A small image flow-matching model, trained from scratch.
Model: 12.6M parameters, arch dit, activation silu, patch size [4, 4], layers 12.
Training: adamw at rate 0.0011, 17900 steps, batches of 128.
Rows from block 4, named by matrix and row number. Each number is 128 + 32 x the weight over its row's rms, rounded and kept within 0 to 255. All counts start at 0. Numbers have three digits each. After the name is the row's rms in percent of the matrix's.
# ada: adaLN modulation (shift, scale and gate of each sublayer stacked) (model.blocks.4.ada.weight, 1536x256), inputs 172-214
ada.324 153:118149121108165095154208170069121145162177152119122100091202086132165160131127148096160133114146190093157151144082165135147126107
ada.325 159:124149134142121144096119158120108105110155168132119128152111130082130159138168117073172129156156165133136175148113122164161169124
ada.326 206:112123140106127131124137119088129154140130146093117136116170119123120170158184163148130113148158165077114204124099213117109135145
ada.327 160:152181085127150103136131219122147123112180159156127148076098124142137097124193111101109106072165218165133141134117122101158141146
ada.328 123:154148147135125141130125185146128138109179179136142115119086100096097101152163090070141172119128170164151141094115089134172178142
ada.329 136:142159149135086123146136222078146127136165135106134122117082135165115078129098116067079125058083163190098078088124024123139127113
ada.330 127:098142120107091135080125183124133104143159185133131121108110133081085081127153107046113113109122179133126093111123042122185121157
ada.331 157:132131135124136127142116165106131129098112204103108084161121159056162135151135100084153136166130183129120163106167064150115116129
ada.332 122:157111111208083092143130194098111137107142152109140177116136089110169133182146127074175131105176172154135126118127072139144101145
ada.333 120:140136101166119135177152146088121164115202152098144126116133120123136113140156096130097117076122132155136127093135094164154094098
ada.334 136:132105136109092164126145101083215091022147161134169101163159146077117127181122091116115139161130131169164164108137110077113186128
ada.335 114:148129127131178163088115121122130088088167156174140110184112103061176052113142132073180117194115183113134150144104113070085100095
ada.336 132:149140118158089123106148172145113164160128176110138139103155093080116132146127140121143161120156240077121169162126143160118117139
ada.337 143:122111158124106110139135155111112095136161185105130151162120180068152121171131146058126162157153158157121160107132066145136112184
ada.338 161:161165156159132134147146136100142098110131171088144105126140144077145121166136092050118108133140187123149143083057125128146122138
ada.339 195:167169155146148109128163128089120147105131174088113141126183105114168154182167113161172161131183142104143214100143202132134135143
ada.340 168:124128127118130115146204129057103139103142145131155122113153131095131122180163117101183143149201191078143160111105172138133179133
ada.341 141:090135129129155071167151175116147166130127158057098154120157104117165129174114154135126159097146207126109169116121176129133082138
ada.342 163:186119125138154168116136214138181155129164149122135137099130163109113110127129127117171169084091184195117123111174081152167173152
ada.343 161:153126129102134132151132155106106117098131201120144139116153125030134144140110119109186135147095223126129159122119137158139119143
ada.344 121:161160120128136122115075181150166044117154173135120125126055107073173130116087065075112136137066155137159093114098074111147138120
ada.345 178:115114150122119092111138106062114131157128139110105101116158133093189133132143130116149103147171175108142182108125168191144116146
ada.346 104:160139123128159124126132191145138109127086201135106179060085166093173150114152088056118145088122159155158107147122043138139111165
ada.347 147:110115167112143096202167099062089099112140163061154093128156133079186150183129134096141174152178125121146151106113125161074117142
ada.348 145:103120129161146086134131133096140107139146186129064071184116154076138079145114100071125136162131158140124164091143071157080141165
ada.349 120:098089090135177169111124165098133106157118132121125126084119171093127091099128145065147172141122171089137071119084084104145103108
ada.350 129:143099134110091145135132203130127146137157204137119132124130130063116123147144103084126132134115153146109145149130061165150135161
ada.351 156:190161068149096112099157210119127099133170167130100130100123122093158137166133091072139161087137213131151109108090093124145147194
ada.352 101:121104138150113102102118106162131137105145154122094082197156078129131148154143162097123130159116073103071166105107103121142102137
ada.353 123:084149117101089107156151120128112109167146115119141106112146142142113123156091155141108125124164203077114177113103198078120125174
ada.354 119:207146106153140168159129206131176103128169109162106168112056156121137142128155113124108178114053149180149123134144086167126147144
ada.355 129:138158159156084157116141105123149097137098149107128175165137146106086104171153132128093175193142151068127210124174179106163129145
ada.356 145:138116181141116102138098133134105106141145217145135120138092132042124138125129124076124110171143164152135161115159064151125144152
ada.357 076:081131181136139079132175133144103122124137162097112160147198174105180128152148138131103120088105184122129166072127163098149139151
ada.358 170:150153113089080121168132167103099077086163206150133136117121151067114116147160097074124190131171164160138162099162074156158191123
ada.359 159:134133154152117104173159159074129107113159183119101088148157102085170123148163113081127167138150160116141152121117119159125093175
ada.360 144:142144139085127075118102138129195116110125193107132102107122145076142165183154103080106138119109143143123141111139090141141076184
ada.361 192:083101161118131140140115075126152119143113060126111100156128118174106137095093145118115102156075054126092058140108102125138129098
ada.362 134:138138101097127078161141078090139140110154163129134126157121160054201136178100089087119161200155131173105158083115116169133136159
ada.363 146:141087143128127172115160216120078102095189177115154184099131099078152090146149153065132145096159186130135117135095068142135132161
ada.364 130:185157089183116151130119212147180150124181164114135166101154104119136135166155086125144164085127202139110165101117141130148111098
ada.365 142:138175149169117126174172138135119112138188158093149117128138098094176176126158111122171134144171177114139173144135160168111119147
ada.366 127:144085116123128125177094162116151085121134188125108119171150117087163151102118116077129132150143173170150160092146056154143123158
ada.367 151:142124166127121127146143150096163085129086189045154106144171113089167155130138127115162168137185147099142170109176111148123120183
ada.368 134:138106117127091138150110187138134101141177207108151090112140127068167138116106112085149169150114165127145147116151061123150134145
ada.369 110:142136165140122124120112129138157087132151159134185161206147146095153138142148161059154128191113067129088154118171047132125119130
ada.370 118:130145093099135152136083192164172155131088161118112138087141072110148126101098123089142147098131189128161180131162049040104132091
ada.371 127:135179139118132173083112192129151113125109181119153172146116099092132115081159111017154148106113175131123095093106004100168130109
ada.372 115:135112107132112130123189182129102149149148181127170151080155107094114176150110109085136159050159160106136168103103109120182116118
ada.373 135:131148119147120132113191128121099127107166133082172103161141120123151180143142165085151178134164184046157175099102163161124102108
ada.374 093:170209142102177075132139163062141102157198211112148150147190156029133118138171074119153173160145171135114146088173094148151133160
ada.375 165:142123145107140117133127157138111116119181204136124151137133157053138107188155082077104149131137158173152168089154080172151145165
ada.376 148:149127104116123071120137166128128117134150208155146151099127121083155098161142121087099139093141148107127170100168061091158110127
ada.377 157:177187126141122140087118164156136129136151197128153180174104140067126108113140106084135151147151163145105156067152071165189135157
ada.378 119:168122108136109139089128212152109160098166131165115169119163080165135078152151142108078154049155177112116129061122115131169153156
ada.379 154:130106172123150113137185147081099162145162165128155152117165129095116123154165156120168170129139174084097177129113175142123085170
ada.380 118:142159131175076115154136182156169120098192158145156135111155090122134134132132133104110166099130155167106145123137093141145157108
ada.381 160:092142129137137114138127167115110104167135102093158125104146133145147118136100144086141126090181193095111098149071126126107132139
ada.382 141:133118138163141148176129156094127098077114159141133143146129139071104084116122088073118103127138187118146138129091109144104151150